config.toml
dataset = "simulated stained blood smears"
image_size = 48
logit_normal_time = false
norm = "groupnorm"
attention = true
init = "torch_default"
residual_init = "none"
optimizer = "soap"
beta2 = 0.99
learning_rate = 0.0029
beta1 = 0.9
eps = 1e-08
max_precond_dim = 1024
batch_size = 128
weight_decay = 0.2
Rows from block 2 of a small image flow-matching model, named by matrix and row number. Rows with one number belong to one channel. Each number is 128 + 24 x the weight over its row's rms, rounded and kept within 0 to 255. All counts start at 0. Numbers have three digits each.
After each channel's rows are labels from the 100 images, of 14976 (inputs lightly noised), where the channel reaches its highest value: "top examples" is what is common among them. Only what is clearly more common there than usual is listed. The data: simulated stained blood smears.
# convs0: first 3x3 conv (model.enc.2.0.convs.0.weight, 128x128x3x3, each kernel summed), inputs 0-127
# convs1: second 3x3 conv (model.enc.2.0.convs.1.weight, 128x128x3x3, transposed, each kernel summed), outputs 0-127

convs0.14:135129095136119151111083151132127142120147119095078141152164077109136114126120128167127110095162100136182133106134126155134104182163134161143129134085111096084160143120135082107140087135145173111108144120110156156170135079138147078121123075152129122171117124136132141113125149118139119104135136142095100134109110134121135138098128142138105132166130186098135110149165110123130109130144
convs1.14:098124141131096114134172114161112100123098234120147121137139138172120112090129113091117141113111150122095152156142097129130123168100101163102141138142139141160124132126131103070094108120125073154107126124121110085139126117121106133139141146128139137104124138153111110155099136144138155152144110129138113119183150129084154154142146158172112129141137121137112071109150133158136102130139
top examples: two lobes with orange grains

convs0.2:108141156163161147135104117110120117123133193173155148158136168152106151163139142170133142148151114128190141130128122131132138131113164115161168120170165185134121137114123139159113168123120129137160188159144149155128126152130137131113122171137162159169193128128143133126109135121129146121155144128131146110139141146184128125120183146108132114162140137136132148147133127130125150173144
convs1.2:116192142168112146152091145103155100166155083144139105130127104117090139114130124139122126133132140139121104145095099094155123108143136130139188135122144164113072089143109126108067156120120153180128144141114155072132163149096120095123134112138137126161142130130159107129138134119146160134155123115127098143125121142201129136149100158099105098116114156119128133146135119085129162142125
top examples: no large cell; crowded

convs0.30:100122081134123123126113066157131143122122140150125125122123093080141170136118126152151126133108188129145140138109138140127090102133163146135137148141162096148131126120090142082103145117136100127138123141152167147124135131130137140142121159148155157144134111155148106160120113116141152157152173109138118135130119121114115132104061116099129145154164142064121091132150078115060145174154
convs1.30:148100166096115132110121140114125154124155142107094140138110122117115116155103132162093124118167139133159109144171126161120151144134139123132127104104085140096123160108111170098118121122099144126132134115119162112108086178115091100150131120111130100110145082084148123125117113091096066086103165085109140107101139110169141157156110153101115105086137119138171163111128132138132131077124
top examples: dark grains; band-shaped nucleus

convs0.94:160150122124134121116125102142119110114122116141149080105133108142130145099156131142115172131123107097131101138100098119163123112145118064125115121093093078189145161070131131150095117110163117127161118150160155105115130135144085146139143128130124129147038127097094092160121145134142140146122165150116108116129096132107152104128116116120172133107122163104124120128084110118100137103106
convs1.94:140126122119119106086169098144065136119113164130152128113116116135127138088060138097141167116112118116104144105157156077157124104160123140121112157140099149113082088145130148136118133119140092129113120117114165132074094156078120114140098161088134130127129102120089123167141143112116088126138107104113119122111162088104115136137175128081131107133127136121146176116121106133142122102143
top examples: band-shaped nucleus

convs0.44:162124150132142102090125102088104124106151099109140114135145127125098147117098108098134132110146139080123113173176139129112127142110153103135104087151146095107119138180112139131157142135136096094068121128108118113104133176097102104125102141145125137093081116107126183094128096101119138131111106115131127086116144080165125143154110143112092123104137103084171111107117115129105110125090
convs1.44:156149136146122112154128117112107104118158053151116100104102179120128122103111149101149090176118109118095149126067106132156150139136131090085074145136177136148105120107149102122103143136108132139136150167131142136130135100120159118119081142117110150117151130157145131108151111117123110093166151169131157151086125125156136121134172120137114118099144135156136169106090144143099146143105
top examples: crowded; no large cell; small spheres

convs0.43:155091128174152130091127104143117138121166154114143139129139127103130141177106169133151147142146148126155108132134149097095112158127149136121156102152151197155127123140128139150129161093121128143141165168128165140110140158123119127130100168135118157120148129120171099139127108114129133134158156102178149119119133124188146093097196137102135121134098097131145088178107144121104145148157
convs1.43:101094101129152094143115122107105105171119093151158140102147097171138129112115130079128114168133149142095107124096127094165121125153115105150117073097182124101111071107139123128140143112105170107145083101113134125116136120127128126139153127123102079128121139133118106122097129114185147122060117100108099104129093127158140123109109169125133125114142120131149135147145180135164135112117
top examples: no large cell

convs0.91:145166103144137095158143144114141138183122178151156134141104144144152135127165141160161101094141147141148122149115136179167149144146152140155169111166128140105114130161139127159108142141126115164134130139152143145131178153149100103130183156138183140139130158185131132116132121136125147136150153171140096151134133120148115095166169156159136111145166148146147164137147146141164106125137
convs1.91:112155138096162110116125144114081180122157109084083137104145135137148145118126141087099144095135129131156140140078121105119118147140144117088143162105098109121151109132118110098117111124078147129097146134147173148091149150084105110135108098108139091111098111130167162110107110113118086146120117126150116141121143071129139120162117133121123154086105095123095115120149099094113080144098
top examples: round nucleus

convs0.61:095196129126110158149137159134127129110117127154100117132128128144130131128143123164127133106140144147137142118134108174177130146123117160123154162107110112121173187142107121101122103167120136130176129116160151115169108116173167116116149110136135121159113104179149167116130165115179110120120149153116130148129117155120115144147131104174125135134142213111131180127149139116101127101113
convs1.61:094061142141113117067153127147122146121125153083124130155138096200149100150110106086101108152103106110125152132148150089112112111126124145115144107154137170106142110136145157143160153089099122093140121151112124114119162076113093153151096146084096114111134139090122118099104132138101131131130083137155126133132116116095101154119150147143121095171140117121121093145137123130110108128159
top examples: kidney-shaped nucleus

convs0.58:144087130133125119096085096116161143084145091114143160112124091097138149136104140101101167106134117101110110126147151103094094159116145104125116087133155116164107137124130167079175148103165105120084135137092129127095125127125090094161129144138093116103075113113155122133114100104116131122125111114136109118087110103126106101122114125114115179110097097106126093108126100110107178127129
convs1.58:145136112135085161173119081158137112159156106178133134127093108122110114133072152166159100142129156128110137132093078148143112082156134091113107136149145118125102128146141130159105141122077130116156140133151157142145155130099201133131154136115095145134167110164129143186131116152156130113142129143149132158149130090122127084121123075146129100140133149137120139110126107097109125127116
top examples: discs; no large cell; target cells

convs0.11:140125138159068133127125140120140155187125110130090176098146164125161091107141089063101165103114087141115135161134156152111155133158129146117118116093136142088123104118157126146139111104130129121139101126123094129106149093147107103172113123153116120125133068120129144103131122182090127135115110130114086138128112116115147108134114182160148136137071126120134113101139136133147123112090
convs1.11:161115160086145159161117140103149113113119153113137112128112076135137117106149116111158110137100137126118119107100092129129124153168130165118130116124099134123133073168156124149181089133169144154123085132098139124109113125163123104132138114158087124097137135163158091153124112095133118093138107125167128150150197105101101125153159129150167117107130092140163107136110087102135105133147
top examples: crowded; band-shaped nucleus

convs0.20:119135143126132134104145161130141092121121094135135153130100144107145133150114148110140196151111141127102097167139143090104164109135098099105110086157106160122116127158157184111141137085148132112118109132167085098137135179110118095149107162098110146091105130103160111140163117139114136123081110117124142146153120122116093100172125104126145142084120091136125166097134165092143153125123
convs1.20:100139151109136161187137103095124209108107166126129153127138115116111135156122107151145125162127125143171136158126100140142124170120187159116132126109133132131173083129155089118138097153145139140133158119125111133138150076106153120140146078101125103134114142134141111146128144117131115113104133137086104128151188151113129145145136099131130116171114117115150139091134103109141082167088
top examples: crowded; no large cell

convs0.78:149153122133158157156151127167128133115154136144150124120124110142159120112139179160149157146126183127129113143107134118143105134124128118146120110121139114160149167157149139129126150122149113195133126140163163123139158147170159108154180136155153162108137149177156123126157161125154157142125161158131141147164137158114129161155113137137150104131165143155182132162154155179090140151163
convs1.78:096175157127129151086116135125099107113172118122160141144118130100112167136133137121115123106187126133137126137143125122119154127120089132121149188143105121116138121115085145122112141123145135123110129132140166122099122185078079095145098154135128142158167141127154118179118132148145139148144096081119119124101082139108169122137085148067133163129116134137111175150115131082133134150104
top examples: lobed nucleus

convs0.71:182110131132140110118113096104145133100143153110148127128108145094146153134132151127121182095146154119169102138089133149105085177145158091144159083147105111162124134116083135105126157114145099146117143158112164119101121200142126114163121179136145161124108089141125130152135106065131149118147151129137136137110140115163091091099106130143148148124124131084121119141123117128123156122104
convs1.71:106151090127104144150186127143162145133140079148116148147166108126112141122068119127144133174164141141146108116128146118141147156124137148114119106126128136143115161124132096122157097150141141127149135109155096114101077097168138083122140099147129143108105152110103117110118123083141126136106131151116086151105102113206174134119108092130127129133142167127185173118139110113134103116104
top examples: no large cell; discs; target cells

convs0.86:109111101108105126153129102160118124175113118116103122101133130128141113111137100148103098107108127141099141064111090148147105096102112116110114110124104102132137170128148110104087132134115158149149111122147157107177165082161144118122161102153131148133135110145078064144130153131151133141104138156078121181128137134136157142145120140190111081141084111149110117156129118150121134109134
convs1.86:073129164099116139105150139138048120153158189144180145159095123158106131177101134143123105157137149158189160104133142139164113129154104110164104143144107130141116126109098137122112129138143107123130136112128139129122142108111136114143102126138139121150140107161131144143090091170121117154097104142140078133116148087111139143121119083115131127128138157137139157166122128070129120151111
top examples: band-shaped nucleus

convs0.69:160130173145161069127162130088124123094126129173149132151098119129112141145126090119190129136106123163126148117093108125133101111200132096151168131152112139143105110107126156133108151119140121142151136130123102097119162148111098142132119187105155130166131168131121138136118162122085127133120132119150140141106147116145127125135133128105206107133148124132143134083146158134162111087103
convs1.69:082124075107089124108140126099132165140113119140132111160150135133128101139132156135107122114157120146155154119147148099150109156127105100112069143164106128106146208110114131061114136130119167138126134157156176135124112127170117131144144093152158117108131114114136145122099091135105097128128108140143122129140113099140136135129125183139046150161139113117119155138134154096140146118123
top examples: round nucleus

convs0.3:127154162172116133106132113084113123102120169157095151161147161115116124118139079134116139099144108180137146159104136113110153118177126097115107127110120107133116135141140121150129123142128096097156132172146090122139142144126121137167120137096152156127093102089162141133141118109102177108135133114132145154144119137119098128156158153137177140130137145093129179046138160102145106154103
convs1.3:133094114093112126119181123116179134167105097147118109149154128118123102152135166148114123162135139157151123091135156075143142131119139133112116102142137155113088124116090175124146142126118201120082156110113131132100137123148100080127145125160131074127138090140133125135108131107174143111148083140144119104097126087151132107131101136132118120119176159122173154154121141097112149106123
top examples: round nucleus; crowded

convs0.56:154116140130172119146116112150124145146153124107127089112090110104098105124088141144162105152092135116122091103114132080116092104117101152100117141127149117137120134113152137104088115070107115179118139112129140158131116096130134119149105134154092076106103122093127047122120129143127140133137139100119129086164112129125124128121135121092095108135092089118137121152124109126126141213147
convs1.56:133071145185115138080132105099201147123161222124130132147115124117122137134089154168094136130128120111136132126170148112128132150119161095133148136124111157124113123125118143151124158137136118112116130115147147102110096089108137150091139162120151085099131107125141094120089108106140115141141144118154141116087131166159086111132097148115114117136094134112088104136135133123118105158149
top examples: dark grains

convs0.99:138109083118117137117114109149107133104117138139098119129106070103108148119111169109073123116137091093155153060112116112120093174117148104125143132130101122139118111096113087110090089121120130106154138116102147154132102175126137079087121118068154118149138119122156123124125124102124100125167133136092078147136114105137096127115089115124123130146128133121111150127111074094139117085116
convs1.99:133132122137144107135094141159128138144110132143129125107131109133115134184129076172120137112116121172123123165154111096108128112105142147136164129117118095121160167151109156124122130108137157140143130093118069089168147075152138122121136061120106130135137164150117107110082127168156115141128115140138112125152184152160150124168122131158103108141108138139108088055120125143097136127133
top examples: crowded; small spheres; spiky cells

convs0.51:129057090142101108131106074147141110145135099112139156123145102127155095137147104117132113089116115080130141087123096114117077101125139086121102118147140132130125115127168119135103117088091112143086100126114144131121147111155106130136139119131133128131185103136131103160174118145126152163131138141112148160114120116117124129181119155163115115092108099107085065142104115156115133092121
convs1.51:074078096111099151106154134132058103078163141135162149164111125157101117128096119160105132143157132148138157125146158104178136135145102156155120116166072155141136136129122135147110140133108118094149111147117156126122129127113097098146102110142112157114154096154127131139073092146123119121111109113135112147101126102088158127119126105087155108146126161120112140149097116090127089136139
top examples: band-shaped nucleus

convs0.120:109080128153152087134123149110086146152158134103107165142148107140119153126143128108158131126150112147140152135093111137115095163142130105108126127128131139122101094155126131127119141139168102137154159136103112103128132100114123127147109121082119160124134169106119098121165103124126155103143125140182160093126144101122149149159110152139090116145172127147194073125091160162161084140074
convs1.120:157130138086141089099187137089089103103097141104117139142105099162119105142122154131174142120118143151106097113129132092157139127115129169090118112109106150166134088148143136119158117133126139127131163125127122143110134133121159107130125135153125159121135093144115101131174125063131133125164132155117145153109195124085115102087198101125092125136092131119137152130116111137140103103134
top examples: crowded; band-shaped nucleus

convs0.60:129121137136087134102106088109178097096112152130139135124115172090135115113128080125107152064096114103104127139151152109107123111117126076119104082107126138125120114178114147144152138093126104124092095141177111114068125129093122136100116154116133144104128118121133149138146117114118124105148110107140128116114113092111134111102144149100140173115112091100077098108130166130097167097149
convs1.60:146108178111120149160168113133140141142098172154140112086131157125113121100096177152151123138098150149107139118127141115157104141126143112092131151136116162136096117146173109111133127143081125140121139101108134095132139103126177149158106129132060099113173125148080133166122103158131127104102101089135118124110117155130145119122133103104142131119135115153157172146090134074127081153141
top examples: no large cell; discs; target cells

convs0.68:117149093140153140168165126156125169164152132143139115134117122117163143110153115127142107123152141119148127134094121159136107123140137119132109095125134109121156155156124130100074141147116123175160156154142182113146156122175136099155175134135141147111144139182135115117129147124154136160132156152138135183182151142124114127161125145156114098133182098097143148174134100161069134122119
convs1.68:080162149110099142087126132128070108135178161134145158174084128141096125153102124133104142133176133106158171127150130141136141101145118131140130140154076145132118110110121132146148141125152133083114107115147165116096128119057084097121103120144137128142144111148139116135071115133106133134108108101112103100124148108138122138139107110081140135130153123145111179167147137079123113156124
top examples: lobed nucleus; band-shaped nucleus

convs0.67:151184100152149122160165141132122107144160133161131164125097122124146129131152113153135130141137139156128143146087120150155127112140146152160152131149138150139157162147151133086100124135091140173192123157168171127158153126181139140141162156148154148130141115165144128152125157172153158156143157141186129185148137146156140129117142119157145121132138143158163146153148140159115121110138
convs1.67:085183118145118146089126144111094112166177125115151127148104125149141122137129164115093138105162123124159149129132159128144131119144147126117150201169098127112129110159110139109125125101142125106106151101108175121115142147072106104130070106155137149130145141151145095130144113103107124153124123095119106120102143093142116147137106152077119151110161133153126191129146131077122155126102
top examples: kidney-shaped nucleus

convs0.32:157137149151142096142122115106146138158133153147170183126107166134136104163139164114132159162119155132127136122107124131141157144158132105146151117164141127131110115159160184114129173112124133155167159124129092083101155131120114131190139159112137202141153160126175153134106122167116152161135127137158141109136152145160120126129134119152121117115089121167159139149113110144167143155141
convs1.32:142132147110117143089126152133173110111153153123105109150124106186118137113120143087107095135125100136144140157157124116167107151126096120101100140165156123109118116143096161092150128072125069146073113152117143102127138129118095131154072170113118143083188091151123107093124123131115090135106115142139159149126144140122132145129096131113150142087140135112133144119147127098096121105091
top examples: round nucleus

convs0.38:099129136126171084157138125108136186153163074103129146104137165129142145122134110161117185147141121137102125128107133159168129128118145104146112108123164124126121152171137119111143145145126103173128103156130157120128109084156118113156141147158132159122102095130125184136153116115123149136158137160173147141136119100112170164098141150162122124124144122104142090188131160138085096121135
convs1.38:126068118130089113119119122123166121084095185102130145114127096159132129141101107065151116144120129115140125118168128120156134128126066122123127107114112154117126116149140148119143107165121109114122120133097144130089118133136075117133138156110111074113137114105147116124099105049122112091149130106152146124101117119138086133134180124120134136143135096137103135165151101144140102145187
top examples: lobed nucleus; crescents; band-shaped nucleus

convs0.100:105119105144141087125098121142088100116138174123105116147139085127085177154122171146110103134156102127168114131086077099139089160143140107135167112140125161145127108119115112093102121140097112123116167093111132124127145083120119103081131136122163156119120134130147090094066127118124111111157148162103122109123108125153111095111121118119099103165121118137130106124106112094080118126093
convs1.100:154119160167130126134128109161120175165168178153158130136106125121106137120120146161128165107170158162131148104129123110148128109137113073114144184138064101130140185109146134141111131172128128108149153111114094107146089105121177157109158096124136122161101125103153121155136153139099097157134113123139067142086119131145139125130162105116107107161120116131137136120128129127143120115153
top examples: spiky cells; band-shaped nucleus

convs0.37:147078131164139099071114109132138121129145112089121103126138100101130133148095177107164123153123132122146107106132131089089079138086124122114125121111153128153129121134143126115136142121153127113113156149103111127138133103101094163129121138098105130126124126096087047162130139110108130142171122102123159130134143140149125128137173136109136117127078063146145060146134134149126133160165
convs1.37:158113175128120106158181102123146143145106212100103116126094110166107131115125156082157135165128119104139140142189135107134106131140131105084096136107142143118119100137133132106173117148165101140109144138091115122053133132166128117110111187129135133127123131135129082132157114123106134139145144129152121144162108103110089142128152102132108151142120126170138137136112120158118106110120
top examples: two lobes with orange grains

convs0.102:080146108075130112153113105102084149169101121120105104117117101131111112089136137137101121078112103103119114103109101113162126113103114107131125153099094094109126096131125114098107099146123080116134114108121134127101118102148113097106117099126132108104080111123102132090093109126117124131116135120095097117129112099082156132115098123117088110137110111122093141108091073112088070132088
convs1.102:093195136081119151112155145125085103147111142084160121131104150154082115132126119131113093146150172138105157120120150129097129104131129133137123116163127127111122126092122140131140115114116155127131118120119078165105141109110158092141121114144106133121142118126100127132121095178115155117113100156107159140126153077071109117083163112088131135136109117134164115148109133092153089062126
top examples: kidney-shaped nucleus; crowded

convs0.85:145143123165116127146141145158138139167162153130104108121133147123160109116142122153139114157138144129132143115126083155145129113149144187134151146130166110129158168122148113124076110157077150133122096107161153141171166111168177115138172112158142118150151138172136154140161152163177131134128160147140160149190150158143147141122139169169103114147137146125121153150111129117123141131154
convs1.85:075146150125099140063141118134103100135170169121152157169100110145106099158119129139119141150148139110164163100132142112150137081138151132157130190147099148103119132112086161129124150085144154102136101115126144146094132107095118123118104111152146140132157117160148114120057094115099122150132114108119111121110144085114123135159115131086135135149139140162095144155131147085119113128142
top examples: lobed nucleus; band-shaped nucleus

convs0.96:119113094111131113123122106143128145156136107148137208115143110126115115191120125125109150142130118145111096124142122139123165107101132095121112076159158129123109114171142195140132138105119088127116115101090142101111108109142116096152114127119100150116172123101168092175089127137099134177142117125179145141133120136106122096114106142103062121111149119111122110129109109112124172117124
convs1.96:110146105180110156126101086150146107147143102152168118095094145148110128144097145127109112140139133112110142147087136143110086090150159130118106095118137152131127121153156149138092155076098121106121185153137156149134139101118178141121115168112110126124176130149107103127183129155141134104094107101161164166157115118149105121100100097130126108104118132158125156087123113105105154119114
top examples: round nucleus; kidney-shaped nucleus

convs0.4:162071101106126077115126101129117131157127117094132121107125149094153105119130096104150135115105127094097117082070103115094052100148108132104117137091162130101098120099138110117105123140098099158095107129119110130113129147123100125111135145127102117096074157135105101115161138126100117083141157133115117114112147113119142135099121159145143124101122092115096085130132100148146131092165
convs1.4:077091112083107163101143124151125071138177163103127159157126126127126114136126141109147099142130160137113144095122135131145125116138150124138122148159085193139142114160116140150115129138127152120118126136163174136104128113124171099145129116090130107129168091186130124134093110109167113137128108135174134141097147137082174105159151107098137123166106100118121129138094101111109100147129
top examples: band-shaped nucleus; crowded

convs0.111:097141056117125083102115100096106148115133144132096122126119089100111157120108138123090078119157124108162151096092097114122120166112152127119130131139116127112134133131117105064103096138112095133139162122123134143100126099138133099098110139130159169135109122130131107135132115115127086126175153129126069135091138129140134139125116133116053113148119154125149110156104106117099075091119
convs1.111:147115159166111122148096159105102144110075151131130098124140132117087155105136120113136093143120121141082126135190124133146141139161138131073138119137159112139139100139147176120133124145124075147182185098121103122155160138139156137158109103129109115137180148095098131133161139150099124116121116136123127138100159139094132142163158113075093161164137111145129125135108115139139118172133
top examples: small spheres; round nucleus

convs0.21:087119113118101133104128113094087106099105150107083116137119120098075121152133114120089075101143113123146107054091119120114106132107108122109117123127102093096122118068118088107117100136112132094134159103117112141127107085129119101090125110110148131102121112116133123108114097090127113130158131109107110106108111147120081097099116134109072126152109114102122110104097124105112098107089
convs1.21:136120185157124133106116154117165139141089179155155114111147111090124146106116165146152152158101123157151103111175105106126118103111108093075120151142134122125142129141168134116141106162122113112100135122104112090112100118159136122152136084116132114123139149140187137140177124125094138116097129145112137157104084122119127093151175105075114105157160119168147106115104113134142114136156
top examples: discs

convs0.31:123184065116101075143112093100121120135119151141129126120122059097124151115143120121150147122134114103109160082106140163165113118149131112140110136117129060168096126110130144083126128142133078144145117111141140119103134136140101141132110117155158159124061118159133147128125093119136135094135138151136080104109119076084157100137108131125104134155135139098137135123118101119133136096137
convs1.31:151148136079154150095098158147078127134140078101132128147107125129103142175146152175128120095117160150110117095091121106122139131130174126175178110154126128077131151104080143143105111097108200149109133120130118164147160142113148105132128118176117145093155110090129116120107117132138140093145127144137130101134151131094106119098116147107134104119099152110104144120121121152128156110113
top examples: kidney-shaped nucleus

convs0.12:127084116118109124129111110153146128115102156082102089095158129097084102157114151119136115124128112104147054082114099113119093122092102147082115098099137137109129120126092074119094123143098142127115122103080106159153108107125129165086131112100146150105114116127135098116115131108140097076117115136109134133119109137124123117105159145107090104151093132127090072133118124118096120116141
convs1.12:114160140177126160110139125125094127140158120135142174136102158093125132104150112163103101102135117106129103124104152072166111156133172114169155117144073178135116081106135135132126127114063110111140188134146136100145160113137132115141157109130149132143164104132096108122141113156159174138142122118114096126114163121114149134120125131108132079125122171136122156142130121083127126147093
top examples: band-shaped nucleus; lobed nucleus

convs0.122:118149103115104121131142127118112120113144132123072146155124070119099126152132158112120107124182173130169125123108120133123121181141125142114154127133109122120141127126110102082092101140134121135119172115159108160125159129155132084119136117084144148129099099166143098128110116142154092126115146148101077143114135132119114134168143112137093117153094142160184150116121082097157127189088
convs1.122:150117188138130113151117144085123149111085175117105101147144137113127154105108153117143125136105138136123101136192116106119100118121120103094102146127130132133127088161157118084164111142122047111113155122132115135125113134113137136171094144122098124103160148143111156182160112150120122129110108146110147157105100150123120134165181110093151166126154109156166125112124132112129081140129
top examples: dark grains

convs0.81:161175103116137148179136126162145160178136143158142131137106133163122129122132134177159128167125148161130140124091097179187131128137124160128128113142128123098135135157156152113087144120104138165155120100185139102147147101165177131121146130166136129119148125154112099125102149173148137159130145151145148122183147139111126134101120121160099105123168163124128150173137144142134129129142
convs1.81:153151117123180114130148162142112126114124134106144095065119109133175111145146178113086116105144115124100159120117142125113105149121127116157139134163109168110110136137124126157128108121114115060088114162116116129117136151155148112137143145135131120084156127125121122124070073140061134100150109122122128142160118101129141148132163164102083104160156146108125166093124152125138145161135
top examples: round nucleus; crowded

convs0.97:135125100091174127128117156148134129110143104122147140125084109141125161115112192152158164147126162136108110113129128107122079143091110147118150164136101113167150163177142155101132135126133147159110106108132163100126125152133132073107148156144117134092102150148120111098117160095150112163110107115134135147147135174137107132085108065102094141101142138150132127185117132151111139149140
convs1.97:151147089149174118101100094112124143155162125095094135139098137156140137103095136087150091155185095124134116105146112136169119097164128155104131140129134147133153112128161105126120129092126138122122130166181145092150130157118134140139123170123128123175158143151124131137175183124118113146127114105135109160133141137146116143103094082124154149069157131162125117136115094124119136118076
top examples: kidney-shaped nucleus; round nucleus

convs0.47:141108154137156108121158135121080096177134141105119092154125126113122117127137104089115152133160111128184176135107131102130155148124116130131134131151124087134140105145194117146120135183169127107175117137116146134111120066125115085134134131104156166138126148147137150122122153182111139164157113142096126165106143150121125111156164163139102117150096139107160130116093117114169128128093
convs1.47:118095140111072125092121184088129130110109140138126112161138103166154140137150131157150142099134097121143123136157165157116111143105080150133099149144091123103141164133109143106153127100188135107163149103123143150142127117112106142162113131108142129117130131117127134129107109125153099153129137129168168143094141124215137164128112130101071150119150116139165166150128144149130170122120
top examples: band-shaped nucleus

convs0.52:202152116153137061123119107132108113103122132166161151106118109128103187146095170122108124162151124140143138129092120158130090139116134125134144108125131132186107150117126122135139133114142126091157146160127120127116157110110095121133095119075109156158124154139140139150130107121115119095091172138167128119103143143156135131107156121135138145159132145177150136128158090168095110081152
convs1.52:129078129107119135060097162115105132111129127084122057176161142149112148164144120099102135126152175137148093094144169122158097166137189097102119131154136139105109126141088141097117131070134079098088177143122121111105135156112119113152095133132147152105140134141134112142104152123120120145149105120117138108125092138138122118127115129121124174116131123132112142119101135128140130112108
top examples: round nucleus

convs0.1:162130144141102126124130129112110134158123108135093159126134089151107107135143068085125076192145196166128101174128111143121166127133111116131135157124131120128136126131125116129121087125110123106134140098140106127131133095134137126111130077084115102132155104107152127129128123178142102170118116129120125150141116114099149122117083149154118125116122128171180154124100126123193102181111
convs1.1:130097148111110135100128102125179120102089158125175152162145144118155164107134138109126135139100156136149108126138113122135077138091087139138159136142117146158110076153129126104146126167116117120114122111104092126085161095136124139109130167119135137089112142149135177154097082127102146140160106158178117137118178099113097120155160110125153132150097165139132077113135119110106098113127
top examples: dark grains; crescents